A small image captioner, trained from scratch.
Model: encoder norm layernorm, encoder widths [48, 96, 192], decoder width 128, decoder layers 8.
Rows from block 5 of the image encoder of a small image captioner, named by matrix and row number. Rows with one number within an expert belong to one neuron, the router's apart. Each number is 128 + 32 x the weight over its row's rms, rounded and kept within 0 to 255. All counts start at 0. Numbers have three digits each.
Before each expert's rows are labels from the 100 images, of 14848, where the router gives the expert most weight on average: "responds to" is what is common among them. Only what is clearly more common there than usual is listed. The data: scattered letters and digits in many colours. In brackets: how many of the 100.
# router: router (encoder.blocks.5.mlp.router.weight, 16x96, trained with AdamW), inputs 0-95
# up: expert up (encoder.blocks.5.mlp.up, 16x192x96), inputs 0-95
# down: expert down (encoder.blocks.5.mlp.down, 16x96x192, transposed), outputs 0-95

# expert 14
responds to: teal (100); blue (44); brown (40)
router.14:166154116124096181157152158151136140132090139123198075093187145100159134127075198149216129138118110114118094102134138078152136170169087126147113142129115108066110169160171172128125115160158121153142110152093163198096147119146141102056106152089097112115054095100135126143130075153113130134
up.0:152076180184104101105104150164049062199124107141119143146192137107095158114141109094135134204100175099101142121098141166126164109114158102069137106133103135098092140102102068104191151123117134136108146105097137124150152104134145081115091176133175125170180149117121136131192157163096131155
down.0:094130153098172114110138169081163121193117140089092144125095147125108099138120092102151081107126172089152121089110131098112111062083146124096155150072177156126129115082168134150095148097170138068173158103184097132095121105131070105128121109083134161187117110145212134080110175146151165174
up.1:128149153117137070117112092143147129135157173160121138147092102145134178166124133102114107100087154123119066118164130111153118134138182206104107133125097096154190092124159079154025148072149109145159090114107165087154130146090087141141121143095103143186142118180084151151129222118094148120
down.1:178119178080131107117136118138085146135089119167064117143232128150098115165157140170149158121148194085128127126097152087110107140130132091123126082178173182117072118106115095095167113128119168074161190152073122091098109127112114079140154141128157145079147147165093087112190115124140117129
up.2:056180109117104148109183119071150103049179173092125136143079112141128094145109095097135122108140156112148190116183118151140150121158136142113080155108129131131117138157087151139148126049088179106151140105113105187143100119088163061132140174112084147195115091194115133144144156141114135163
down.2:100136114139101117078147153108175096117132153112163099083161173104128079078172159116147069044125201091170141113116059133159190128143183143112110142095169119158138122121131136149160184111193124082117161115134105112165127099110081107177114119086138105170102119093148158109134103161082112165
up.3:171026175155122078113140131101164158109123146175095101135098121154157149166128117113148142092117123189119159084119105133178136115135148100176143119103150158095153103195136142140126118111072145203131151073091096132056105144127104087179098179077108134140115166174114072147129139115102118096
down.3:087117148137103103157124148135110118177146102212136126141104096102076160093109110119130043146140092091169085165114200147139134136090138162138163075139138123103138136097132094095152111159159145082114154145138133069095092102129041127102088091174139121069162117154146196143146116123169169093
up.4:150142137133185092131178181123082156165062128104104080115163094119098110097119131166095091147122094116096106169155064127121121128145125139110200150102194135075112139147144159098151117188182133156106075098193143141108109151139084177114179109134130150068150095139111166111125058120142116102
down.4:107160129101132132079135181135174155146163135079106123214115125168148134122158147060133051092138151047120149094170102095120153144080133103152106118111166152161141086152162125156146154128147176093157189132094129087128159108084069125102120150119177164147149082125121190120133172165129096133
up.5:162111161133202104097125120156051165202110126102099149209207119121119101149147154128108119109115068136150123118089167109139100114123100053168166146152120189121154146156139087135061122158166093118111174164147107143115142081142108143145124095116117103149118106138170101159116065114117089101
down.5:107088123114155142179128132093141071113144135122148151141103141115100158153096113061126105143148116235154135158107134123112119084111088122109090088064086134138170107085166140154138108115130122072126166086131157118130101178113134168105154072142157131163180109176134142135094231170162164101
up.6:153073106128153091108146167151049140171136144124095136157139120147143156124172178164129160143116200079053121122109167077129066166095142130138129129176136204166066110145126107104127105125137135120077180141140084087125154065092100158156131129102122127112122123112128180133179122082099077148
down.6:130093134157161161155071158119129083120183140100144162176102153122112145143098105087102078116148105149160213102113103109145133110110099053079117144049092129116176085093191138127130102141224109118157109088145119100170099124160125144112149137138116171156143107147098163095174125160145172134
up.7:127142115109119131123089110116074128092183172152134146160127117117102109117135138113123199154104183088107084137086177101129155147123139111079132126149129160153079169138120071115101109083097183133077130151188081116151120159053125214122175109094186141165127110152109120195120156076107122165
down.7:134087162093148135158166134089184113166106127101132080086117143143172124173170083138140109102098178206106163095186119120134119060087087083094147176120105121137117090080102180152144124149168109120139125104159164154116105074183126069118109168153145122097117111116116096077184096146135170156
up.8:130074151104170138189141166101181107164153103088136176155157163102131203154102122115133076093128108160159096134155101125122168127099027102106134138113104110116168106066099186078194171104080105121114100147164097128128086145122182124144145135140131116082169117163144111127135135102176092132
down.8:109108121145130069197160127102012093130118105129161153174091125159144130097151127087123141153140097069137143096207147118108170085101109111143128156103158137134110180120157138102164182126176128172123096133181094122147161113119069143104050120103148097089149106112137118114168137192122131126
up.9:061165086142084191081143187138130170107154107143140114074103146157110136143128107135154122152135163142124133115177164113169117080142218175091109110101130079149144112139141091148120129112188123107166115150098157129113146119092107087081142084155143103072073194092171180132090079111115119136
down.9:155135154119177125106112186164118207136095124151084086170193117116149095134179161159153060131100152076124172097110105071140156122118119058175147070101214135115079150145117082161147145148140132095142133119110134148116150129118110118106128162102193101108090140103108125123094062129109101126
up.10:100125100181129104139163073172138134149113188121159113145144081139140147110155172116118096056131055134096110154153093116130145168128091092134101159118136074156148097158205101113070166114151066146143099136113172154146078119141127094155067141120115130184107087187146109108105182159078145143
down.10:169113165148115099120064167084131128167107084141109164133139143166158120117119125134149126152110212072146123143126125148112143071134191198106107101122180195130108156137067084132202108106047138078106170109137126103107102146125128171126149151123164079115160056151125141154101106101134128135
up.11:128160089138105103108136184143121168115111122113121105184066122131163108101098116107148127125142088100174107132144193159077161095136132140111125146141115060156121161165166074143101183140143073153148094111142176117123179068137072108188131082089139125073124179098178117097085111150154074168
down.11:128128112141173214084121141139170156138191155155150092101106165118145090130141149126118052084133135071145129072137122160165142083145149107170089162118126121154119191176113089100104102098132180127156142155095121136138148111109172079105106170131062115143040152118177132113083136146085135110
up.12:174090103136103126096100086128177098093145130114103194175121097134143103154184148162130155145124114118088130118175102121127165125161107074103168093171106125153133141057111119104127160111149114165186119149148151116159179147047098149180129130155133127174149110208091083139113107136052073121
down.12:105052117104177102112114188127075120169134143128121134123118188178135127078142072132152071127116208135126153157133195099125115113123147163115081177135152122108133144154074139148083137088089126083094135126138180120079141133132192105112121179135104087161124136074100144092123135089192159151
up.13:115082132149149142121144122191156110169104124093112099139115136109117134110156120133079193131121016189117103133139168152099097129129127082189142186161093155163081142163143133095045158152181095178095125136173126171118120092103145090123115132110090087142083119145149099136142102101148180145
down.13:108111153114118159154159153119094100158106143164052111098144168077110150151093127051135052160130125130116134176109080192066167148151125126095082101124162155108138162120120101177218133136078122154130111112094140062113092133121112138115169144174131140101163096135137121140131162192162149095
up.14:165131146130132041184156034103043132094129162122126094200087136129122089090166119120155158157167134126093098147157149168106136144099127125113105135151143080151132116123144113098131134112089135180139123104118120074134122114141138122162117171140097148172135187096042061128129149094144163166
down.14:134118171140150176156072186071214127143141095155067161112141133112106126147112095132156115109142135166168166125094137124094159080152135066134119110128085203108172135117106154110130143169167124121135116135122130166099095145082102191109094140124143088061169098128120129168149084136115048088
up.15:111149103155109113175131120134095168112080137108082113083156140149154131162119108072162136128100153098117116107122134149135066159126144136141079090166164207099121166179080137152119117106128122187118162188102130137196163122111121124108137132136084121058067169128137144166155192062161092071
down.15:145124153132189168140051153165064058086117083121129146093166139129134135138136133115105203123161041154130149122120132120074150116140112078128108152086115133136125075151108178157171168149179126162139059099170126140181139122104125083113145134134116151075147096116176070111144138163142153116

# expert 9
responds to: green (80); orange (78); count: six (51)
router.9:101083185135156155123120143082122118116128154144155201137157140136173143094146058133153112114105102130069171120138151140126160108159162112098128155115150177126171162150085138094142137018115095153112118061152104139106163100104080126194119184125142098145118114140143133114151164074052148157
up.8:223179146145095106087061139135214130161127069154075098149113070111102108130170119136150130117164124170140082112108145106082136155116125105104146156114130081101152149148107120135074164138060145141131081155130124135105143153159155147143169057074107130116143153139091140155080186158109131114
down.8:115093144141159095175098081101149112115104109087106142109144134142076092098101086152099117185181101136130113077173184115149116169147140094180090116190196130125086137128108149155168124126138133169112137128090110097176130137132119130100114171201130104074142141143089150164236087108123105108
up.9:144148118134097058146150119131112122141102099104099129050120068133166141120142181183130158129108094161122183142180102212120156135156129153131187127177159127085174113090069094110102133148102039130101118165140139124133115118180159124105161192114103107138099149080095107150110101086129106159
down.9:133199215130067141139086103131127109136118084171107122147149101127110100146118130190133092172093100028118106140176189141107139080138135137101133086114205178119112173136110101103150130147171089114124119160086163124088132118123128075102097144140126097146119173147144090135122205125145121117
up.10:111149120137161188099141080170206159087171090188136061151113072113176107108113195097110118095153107096121098097164170118102109177091100116063171155121152175111099129150156078124082089139160170129139137118138155113108160115118151132127178110114085091162133179154127127125112090138178106119
down.10:166141193107129150173151150160101097157110105159121134127145185125173113086064129092204162127098054128133102135150153120109117093162124116090127124161123128100110204181141108046104141105104163120146081132141092096177111135162065145121096130111096162099135133074154100116179117138166086160
up.11:121055125132105136072160133139106127141147120145181113114149148153133183101151135099144106125126177124125138162166131065126131125126170157145097114149147110170153128137164170086058108078112217124143139157087085148151191131091120131120130071203138118062101150140123098074185071111087122114
down.11:164206124146084156171155099129124123124124098187063145114132124111113089082164164102161109106152107071120095126086119141141116178171120180164185134139164078090101154115152102120187139156087091140122109080105179091123120112093067157103115140099159148168134177065131143194126100147115114126
up.12:159135130151159097135124138122228161169096133080173096163154088129193067083154148166161132147121076143136140116188095137101137168093144073125158137110183095156047123099148119148110143127133129140107090159148098124094138141125066132174125068126123151125145134061086105107127151096118172165
down.12:095128152160089112142138149155064097114128172111105118108165120152099136132143095138116082073098178045130144155097169134134107107155167174109101106148181175133182115160082042146131096156137126143135105148153075134200102198135122090066151092133136108158135120130174134170102172097145120118
up.13:149137158126083150171138119165110116103120102117121174137064075140126093154150176145122174127177112126113109175089067155148151120101151123074148078151098079061149233146163117152078125158146130146110077094180149139153142119114119080088179175123097114155117096094162131146170115100117126166
down.13:154100142123107149141139134079187156131151136138083077041101189110080131122082092110160128132102135180194118111166141107075096120076152132143101160148129176127156111148107108164126081087131134112183111200175073126106143157128090096105133075181118125112118144107104151172113129129201140139
up.14:121113047144128173105137194160142117064152172114139106165102176137146099130165223030130100080155156145130141131106114082122116115149136127095140125071099062166160169128134174081134150125159135162148124146137080122154137157102093127128124131170114123112141084155129124150129051121151115168
down.14:162187108125117131138054031172142081168126058158075151096124133132123186136142113143092128147179138169129084147129138132083151164088126114156115106106129105115155056122165091129166159109111107121079137149132148157105122077146174113188075116151133077108091120151097146107103101176137159108
up.15:093149128203144122122137163123160163167089064119092174188116151169095127107121090104094098115153137108117098102071106148131154112152102168147134166138052132076143180152162142137068157134132060156076125089202158129048144124140168121148096163078106114116119131136120128102088126129156146149
down.15:074098163109132058167126056082101108122124201132147152099110127130137110120105189118151177127164143119120090158186123129120153164098169131096119141121148097147141174116144109108169127096082193162112095142094094128133162155041100187126161071137126131094137156085091097189115139093128148142
up.16:121128149131141176046106183101226151127101090169101122153158161090134109113127151074129090133168148075143158092158146075123158102105146097150107111099185108122088092166132144145150112112157162121199145097137140108118152074154098142079108172126170130128097071162099161077123085137131130157
down.16:096080145075132138125118110137152099101156140145113118156112143119091137118108114015097131135113151158080095168070111103140080164151127146179112112159093134106129106074166146143170112127033152135136142131171150129106135135096158180097202178176159163104169135174108156169111116161108112087
up.17:128114116220123149151069152169128106166151141175158169099119118076158095127111216097100079152155112103152174120124085119139126108130093098069126175104099115102181148107112123125172171149080148141084087168148086084117141146109138163137189150158086116127140077140134114104069143175100127120
down.17:091087123124114049129142113073121126135195133128146151115104131138144161116057103119141019128123058153139124122180148169098187123082153107198112125137147171100071100167179116125132093098174146130127161177128122144085160162153113119128110078116157098096123141119119128144111178128169149150
up.18:164146174118161189137131142188180130089112135155048216163163170090085121091114112095136080095121151138140140114083142122115109110120108111117124136116113129076125120128106113113093066138164143105142104061148149136176073185132145112086166128149154157153168106185091141105161066138149170112
down.18:083155144099159148154110108086156112137086087173120048121088126140097156121127144073140203144137157134116063191108121137132130103139166132126125156143097172121123063112131109168107092135110137154111133152212160108109134194097181167088121142113155116088135129119070162144158127192188147105
up.19:137115129156160182103227150130173174198106095147152108081149070121085148145139190138119129095092112108128152137162120062131163123150099118122046089133165116117166134164142112128156079150098114125161135164098092156157081124097153079144098098100157091090135122177083137128141110167167135152
down.19:182087137097113177114102113176153171034105175114123161130167137082163141135092140075185139142108086151096193117126135126155087135157156176144144141148108135102094077104181123071144087104153090114128140151128134130125174090111131125195099159089132143180098079110142077143165113135087098149
up.20:121142125131120174129145078103126180115117151115106153135131138164142162141116125143134123084120060110128172162131115113089078080126069147135156120132082102116157127170178128148105155128151169150155043121159175110209109094090084139153173121086150113105195161226140134078096088117102116133
down.20:078089177165144140103155181184081134195155102136135103112115144075121118107096146129114112113123135121121095143066121141162172181114166105154086102152170113113136118169103026102145140129155095084141111155139082187135113071104200135067109155164154113107118139142169081135099138103116147149
up.21:152154110115079170146169099132121161155094122161181112079113133150083114085137223092094183135107105113113107197167087140129144066197095104136159166138122064188129126086120116122115198133087170130161128143108144099140139129127111134102109183101147121126123095156073127161149092155107095118
down.21:104121144133068116101106125101237153120128131112120129140141151120147147150100067089152089072157072131128112080127119142121116106091115130167096120164129153046091173186152159147117099142217169128156074129139112123076123126154148124097108146147167122119114157085090122137163194189140142129
up.22:145169121108075112114148109168174119122134152104096130107167111097132111125119128097118157145088117106089107179114169118125113144151097189095084089107146019118048119075077171128076131128110157148122141115094139162161168106160156128133159152181149145117151180162070093099200096139138150154
down.22:131162121077157060121076142120161153140165119124106087078125147099133107136157101157116120168122125160166107153154161136118121130135171114115151133102112199100146150120183117126089147158130113158111113172116169112081117115141128114112172089150101196141098163105058157151094179129183017067
up.23:102116131085081105165149179196153132171077105149111117092085094090146118124134140142144173111109078143145167145117075155156161095176114192101104062151103159123162148147104115137146163178135087106133132062145082088155133107148126063099105195094120115131138152161169111126193136121111087168
down.23:134140097106155152123111099120101114165130120151102090120133077078167138148115126164099113157092131143198142146164125129116122150102102083128165101136150148143143108060131165221142145096085145150139148180163110121099118162143077181147153073127076128124126069102107166094086215186108117065

# expert 4
responds to: blue (95); teal (70); count: six (57)
router.4:104169152112119209145112152065157179102122101144150118122138138081081093123117110114148133119157101117120147172189134089162140071129202138124149105129151105094111148185075155155089119103121196162154139114140121132171161105058093114100156099134098169069124165122131126119095102140114176207
up.0:068172169109108141127158105118091143127167133134098091130078076159179108133099176138154097145112152071120149133054145144158098107111170157155090152163144085182140181092097109158114159096069131174123190153117174144086121129124060166158138139100113153121155156106116168160055109159123105123
down.0:118155134144101134123157148111210116107053117089094114113146105175119081119111102161141088137123134143117174119100124189092134140097142100105120167162163134148141077149119065091140157182212098117148114108118093155144158106136112052060096122093109099122184161066136122120128161129161151185
up.1:123135116195075152087151155171100160115093116124101185140151093166166148100185133130115112148110162104102109144141126134151092102098179122121118123119120141087212192143137086130094109097169108135130149092093063119170095102173177049184149152118126093099067103166130102122149097121129109176
down.1:085113130100125129125090041144125133123173169077174115150141178165219132159114090104105100064110188104093146142132171078107104103097124124112112150156121118181130124134092141151096106069131127104127089171141146135104101110102128116097175119171192119107126188145193131150103178122154172119
up.2:107148128123146175115098114136149118118131173149092180222088171065125150126145138117156155145110129144116159095142111128128117113118168115098141091153123111202202121122128080112118116092112067178098097117091090107142167116116154162155124184153101071129119121126132131148164061166086037166
down.2:169060113174180145129134095118092134197160112108120127173116091149174189105118124079124120143129142098172144172162149085157131111111140146112122155089104140095122147133157125154077136122131106096103222122146135058114088193162092120156094121095128104134134053170095120131158169129184130082
up.3:114144139087141158133173156133100101160141125122105063131085133132094178098121109098114125162214127105114109142096108146150137168082128172113110107158089125089133072138118141157047101208073122143130126206126174111155134158152187140063161095137158141107132103116106167134092107152181096090
down.3:098153104174121076105116158080206132179081138088144137084176165118067115139156147154166193100113085132132124078114133090114133112189121160100086172140135200091103117158104146107109141143137136132107089150187083190101134102120083154152093112144113168152097099142140158099151081135132093154
up.4:119117154096088111169163063062111116137106179152118121175110152131061154082119135063131204091099143130093138152131105120127071138138141159126152113156129138105091101135156101148142100156086125125075139150158183162136100136124192188097165066135140176063162098174098108136121123157123138175
down.4:143134182156166168097180132068194124143113149112113120102143076130181115134148144198137160120095141070124201078118104077107119150165113102107115173076187137180111123122080096142115123105195117131124128150143069152111101108140098139125104168130088159198131113109119121117164155095081096158
up.5:135137140085154123137074141153085091109119163143155074187105088129084116128099090142108161191138166053112140149103144099178113178168118174117142082149099139121105156104133133164117087098106121131140155167087226091087096184145135187058152095133142144123099101133147152160128170110114102126
down.5:128088100112178139108151180160115164129090135116102077143222158118115090112149126153138104150096187154110106105123102032125045133082125071114148134144150148155129110105145132155111098168160177089112169121170107160121184110125100150110155153126137118120120149070113174092169113061143159141
up.6:136076130186143126118157121160139099157115098111121087116157101186135136090173149058144075096146122117111093123162106121130118184095135119111123138156175134014077187111215117153120160154110152156178088132153132129079135133091116074105186141164129126126153163124138149097102085098107124129
down.6:144115063148143138143135107046123181138101155112124166104107180102081115134159068119134165125167130191156172125166130163141127088135068152093106127113070089138210115134074155141107173100111148120069135133127173078090153130114131166098095113155136140159068163118125143176138166096167122109
up.7:126138111129133093140083047136076093110132174102108075217109139214171097118140069103119151084104202115072143142187126157139131125126174150130141180159159145145092093196116115130121107115135145116145122105177158174125114138136145150106134107099165106117107095102117102167081133093151149163
down.7:144137137173085113076156112100213102116060110105132105086175051150162119162133127235095126150060140178113142138125135143139114086069118166077184134136133162157127119107083113103101155134182068089138142128114086154147131086174118100129110119121127130125126174109151136139132143130139105150
up.8:151078131151133083085115141144028106169144175149090081058101161150150059134116177092120103152112135155120114111149107143151133102108115177153186144115191117123117114081149072124132195094089177118142158164136119139167145159092079154170131153083100101164137125133165137155087145119115134097
down.8:129154157117082213123187148113197125068135145139108124108084138130170133171101117174135095143129145133141138141134128130096076101078161092172108130118163124152179127101119127134187054120086084104142136098137114122108079107174205163162125159137137100056132084126108167116111148122157149193
up.9:150191150146090098146162049158135115176095158139090124145103086150106114129128109110143147158066129155140125111179140120126114141167103149079112183202136201093094159128123100101088124133161105169097149145132151169119139120118158134027159144106106131137097109177062148164164086137162098134
down.9:136145149140148164138099147115145155109153110140217056164098131077187101145094161116176139156082143106134162161112130135166173069128176106099146118086135121149112090131120106101193140166121119098141160079097086139135056165161115093115097139084140139183138138096127123149080092183071089135
up.10:144126113098167139101097183112090168113078122116157085129201165159101130180135155132133074168121132137131148099109175070154085147083147069116105158106138153120147136125150190100164177122131131121169125179070156094124140106129126113114155041159175125122077156143130131084132133118108180050
down.10:156174170121151162085050193125119138144121090140133133160185134141116132146125115140178187135132144104174093102130172030103114130119130094175117135126131154104081121129144119154085099146109178082162123169137122175128152147156153151097127037128158125057150144085157132118086090092115097112
up.11:107133135094106174075091134183102165115167161137115151208120133179136150129120094063095070097134063100149164147113151119134172115153146136129078138108179082158075185160141101122126146119168109151158106117160125132085122109126095202133098089140175118071081118133165168103089080123119156128
down.11:212169154087143117071082148046202220120102071153101114113161131128156103082138161132162146130149164103124123116121088102130135145115175112114158170096183146106147097133088112142129140145108176109148141118139095093098122118113113113136196073146137159127147123138119150115058089159125083105
up.12:178103176082099102153116100133149149126049137159123096113082125162159100121098129192108179107100152109110121084144185102072117144173093157090119103155176148121159121113111099087141123095142135207099090138159146159092189167133144125164100168128057117126116109136081145101173078129128146176
down.12:109125169153136149112158199164082143189120127143116113154090091068125099098134104109119090136123096132162138139095100158169185098094135152108107064094084112107073100147124146197181142153136120132126141140087119086161074137171082063158131146093154131108167122149182164107160164169139091074
up.13:122154147146114160081116167127111179133125171131121147111110096203141146164136061101182068118128082045135153148138148114109114140147131083107068174083171085097063120196135145140124141086135102114156109107109150120057125090175104204115125117119144143110126154177111155114115135114181127103
down.13:093176128106211161112058085106155162156077089105111112134158115155144106096154095076120084084140117109085137148098093111111141130123102144173188165144207125155103091152117124126100108127114180133165127175132121130057169114103178134179177096101145147088136114146111127157061103106107148113
up.14:126148105101146125157147129088109082129089114091095126171153166076126095103159150121128141146182170150116118143145097177154171137101117078100109085188140084138110082162095136114151173153098110083094153065040206105127127149150193194122128116100186155140148141110101123160116167161121106109
down.14:074097138096094109153140144159099169149104155118143131090171153179101142125112056109149132143091206192112114154109147138151093103126146102094108138142139134123202119180102151148099119104160091127157177163136117116127172105115133107067129075081141137059158117114206190128130142060102113119
up.15:074076125194112098106179161128109125089136161131057166114085138103123156082086098119166164155085116121129149106130184148112158178148104113125130141157086162139161125187103152181140099092065093165184130140082134105115168107178143175084080134138119074142110158121092113153140072134155109140
down.15:119137166099108115134097177241161087164132098163093097165155123133106082159155088120116123127106112144120163101088139130130170153146135123140110130163129120142135098149157093165183157151106110167132079182127055103152137117127144012124114097121109133142158186105180135090114106112163101170

# expert 10
responds to: blue (100); count: six (44)
router.10:102161107100096191099124157071124118149162074139131082084090184109146091117125122133131115180107101130163176089134102069159153065109176149093149148118144104156116092075163137180112143157183159116161139179192134162156170160090123159132162105103160130084088174110163149096115137155156094136
up.0:140101066163180107143073110095160125182134092138143140090084114120151144169097158101155148181170161155138115095159164160123178131131174172169116157155077157126104201127097142098109141107075147128094093137133124088058179118109143098133112143138087127070094135076146070122187121118155092113
down.0:131117162160099120168168098115107138176131170157103140110102166111105154074100126201162099133076153056105122102139182141159150112159146133087153122142102191074122184156112118098156080140120072139068140116109165109105089177161108137130115168109109081164165132129088156169126110061149074137
up.1:140128147212135148156123091171152136065152149121068141105139126121085174126158144105123069071173191098092158084131120083163159115106134085091121145088082103084145128160163053111072124175139115126162113081115130076180125121132151140136132174109127147120147089165129154138128121191132096169
down.1:125165120096120079126058131094123154132111104090148122124149174159086101089102158147119058131103110123125115144082079171145139137177180178151182107120149152143124127194139184102209084105084114114112130122136194179094174146058135134137137117154099164139156118131138142160097084071119094129
up.2:089122100069152149084135174128141143166117126135124178165139097116192135101179162119109169169119118140148089216146138177148153130138112110104097080064126102156151174157124151142156095131120124130100140124084086052185114136120089083163153038102135123089087092153161153143141105136137117088
down.2:108174160150082180166135120122108112106137125124105115058184125191132125139119065126149110105087108133054065121102154114114119156148117098142169208120155153105099112081082136121122159076133114114141121160159074193095152144127144205092155152199174133159113107140105141110120129154152125166
up.3:133112170144078172075134090186050144205143113185185109129132123112101135139106144145156092127118133177110147187153146098122146104095116127152130125174091087118127148135073123128129057159120134099150133111111119082175165038149128129191137124098129061128122129198155089143130122128145117143
down.3:142109186138104092131117154100085175127128191123141156197134111097129094076105100082134157146184098098125160147142162132115110181105110186148066159136140185118170119147125064108131138089136128160061091135105074182132123154100154123159099109103068160152093164112089096089133115119126146191
up.4:106093120108123178149150090179083089093155167095109118150193110137088142114157088090117097122097206047095166132115151103126079130113132136140105083135136134112155159140108120108107089168103132145181139151103137175156117141108112116070120163124104188129126107160155157135232163140139123198
down.4:139103099161121048149088195073106189163067116134158106173099137143128100129149192113090171165130180176149115153073106109131156109119144140087120087112064124145121106154134150128176146122180140115110152127117149086167114121115142117176195158150123119072160142157097115126159075123108087080
up.5:139147108139098083125170149029029134096104117112102186090154163154129124132123180145151153158090146156116152113134105158088123113150136140163118187137135172094105139164104156071197113086145162113156069109143084157180177098085143137126111151140104148124146136145088112132187131100120132174
down.5:193140143089180154121080124212198136208155107159126109135119127083124153135126113076164147135140077163167089139139170053160137106146076107152103057115130126093102113119150128226054090110110129113149100157118131116134130169155129098118157116121174097108129125119125128121148136126133137094
up.6:106165112109091126114097149162165154102115117105130153114166078112213087103150109170168164131163106089172123118114128094139117109120091087107118101097162051177151168128096210148119192118175114132148050073124172142113132129151075146156103093155107117095149182145133116171138150097114101108
down.6:134155116121163141114130179120102091155131140134137177124115116139110102117104134051133125121158148170143125099109180129125106091120156121134111150148070178136091175141127080095021107146040141100136173148184132130090105160173204123143199126074123123146125102088123130147140094122146128200
up.7:115134125165124179165103037120105141136106101074111171227115062106121073177140147130176182099122130148120124126129134108115153150101151120121121121099121070131100135146086121115120159140161154188100149116130087109148194157182098106132098078130083131163189146164150074154127126138087129102
down.7:144116113130132081139162087074167111098141158176143190175188125146091140084135079146087071153164171112110090130111138151124100137139094128113171177124127153141101078064198145084144136137133085110084184168131141189123104106083044138138161136174148119167152135130108170104115111111133116149
up.8:120116137132129107170105150187145126093132096130118144109095167129144155099153145091146085100092130109103118149141124189109163126140160130096166105106098059155174204158088124100149114101087135199119102039089058119145152122129123130092162149111090103168128066159163144179171160115150078170
down.8:144105149122107150102132120096164140113129154125124126140052126111142138130176051204095074157105149094147110182119186081098109105119173166121134133113108146123101144110147152122107085127102144136068175155237151137070040116147155141096142099154128117148150163154115153183115106096131105140
up.9:117104193124152172137186109136077115090123154072114173156128116123137216096103058076132095138134124079102165107123137129094127100093099092093169168128080120112141109110148124166181101131084144104165067124100161155139085179169120143128110124102198162099131175131110192154137146124125111096
down.9:047155127130104065121066138129176123173147121137203087102134153149141085149114192140138164135088157161164119123112086143153131116158155149116129102160125108146123094094153114107214165128109079108102146148148051116089187073099085180151134124136102139105142154115152093145155134150113065147
up.10:089136152138129166202169085130166098100106097077168084117206109104139165097133099064123090097082109140124154139133079121092125102127106127118132199177120166104123132160114154139179079159149115162146077141199073149146120134175154099122133152120121071127118093149101110161115172147078164129
down.10:139150147178155141150140114198076142095116115108118136184111152158137082150131069199121071070129109116128155100115110139105114103146099098106088174083133065109180164122111107077098169112164133151176069082125168085174093144142131134124133152133078138142135114212177127113153155161145137107
up.11:122137127128122177160158130143125134072092141125104042105154143110065123146172128189181172078176167073088094138136122142107063124134153073091120121129172102115186108136110087138105130198135115142123115089102218127152111127142162074084128141144098118106090157126137121104163165132120177146
down.11:078093099166087039130142175130084147122099140098138190077178167155101107140101155119122117120122157138134089084097115146159118156149146170101128146144119120099146184153112175057068172114170129139119088109163099134139155100125107198108203086123080190136134162128151097124167142118118131143
up.12:075135152179114163168148114179167129061148130134130160138115112142103127096132146119122149159099161047068148168097139137122053065106093188139150126105147112173148164152097137120067116162091109127136039136147132127114145102143118101112140146125072175191135178122157106170113119113139084165
down.12:186136124115149069101165139110095174157064140111141098060090148110168096100134184205143077134103106137193089191127106153098166140115127110151143082112091154105081170099135162136169104100100125168084154121146106186158101186128114173169140124114147134110112087099089124132166104160137128142
up.13:163108098104153090120173123127131115147133112086092063135138125154159143084152079108142159131126105169098117087134180089149117176112114169172102147197155129171066137159129095098127141125181159150131111078163087110082166129142154073173069186105119073142108181088150081112128157102145182121
down.13:090119193165089133170142136209125137155102166143163141140101076102143117102133131128139157123088135096143140127108098185145176125162126082092115098182116120125139166134105109145208124129081081125121100136063143104167019125147115072117081174127123107087168139149169109140156153108120107164
up.14:119147167121133131075176157092152164088120079150134115165110083118152144136120127111140145127131104146107197152127075169153187107114127178174143120139131022104101151141083130150079126165101171096103117086099132109228139118161157088127110152099158095146112107145067083106174134114107156138
down.14:114122120153041083205136100151166094153146173141112123111147096164095146141122120164136072135108142080109129142183129200099120159088125106101149093080092170154124121136139074117177127055092120156106131145179166146089144192107110088113111138194085124145127149072125117168135104121123088125
up.15:133125076082162166149204138148138170021091090125090173144135112105129111138116159121131119190198142149089121119103158104139147126114154141185092065181152171148067131136160152126132086119126113125162097065134114103063155106133154110121133089115108099135088193124122122165134110110110151135
down.15:121149188166088130161132089151079101132141139161127107096149127134118104106107141216113118124061138104110147133113162174135186137157112171128128130191139134134100144107129079097211108111077043097135153159104144139143087205120112129088122165103097036142134141134117118122116181130142101135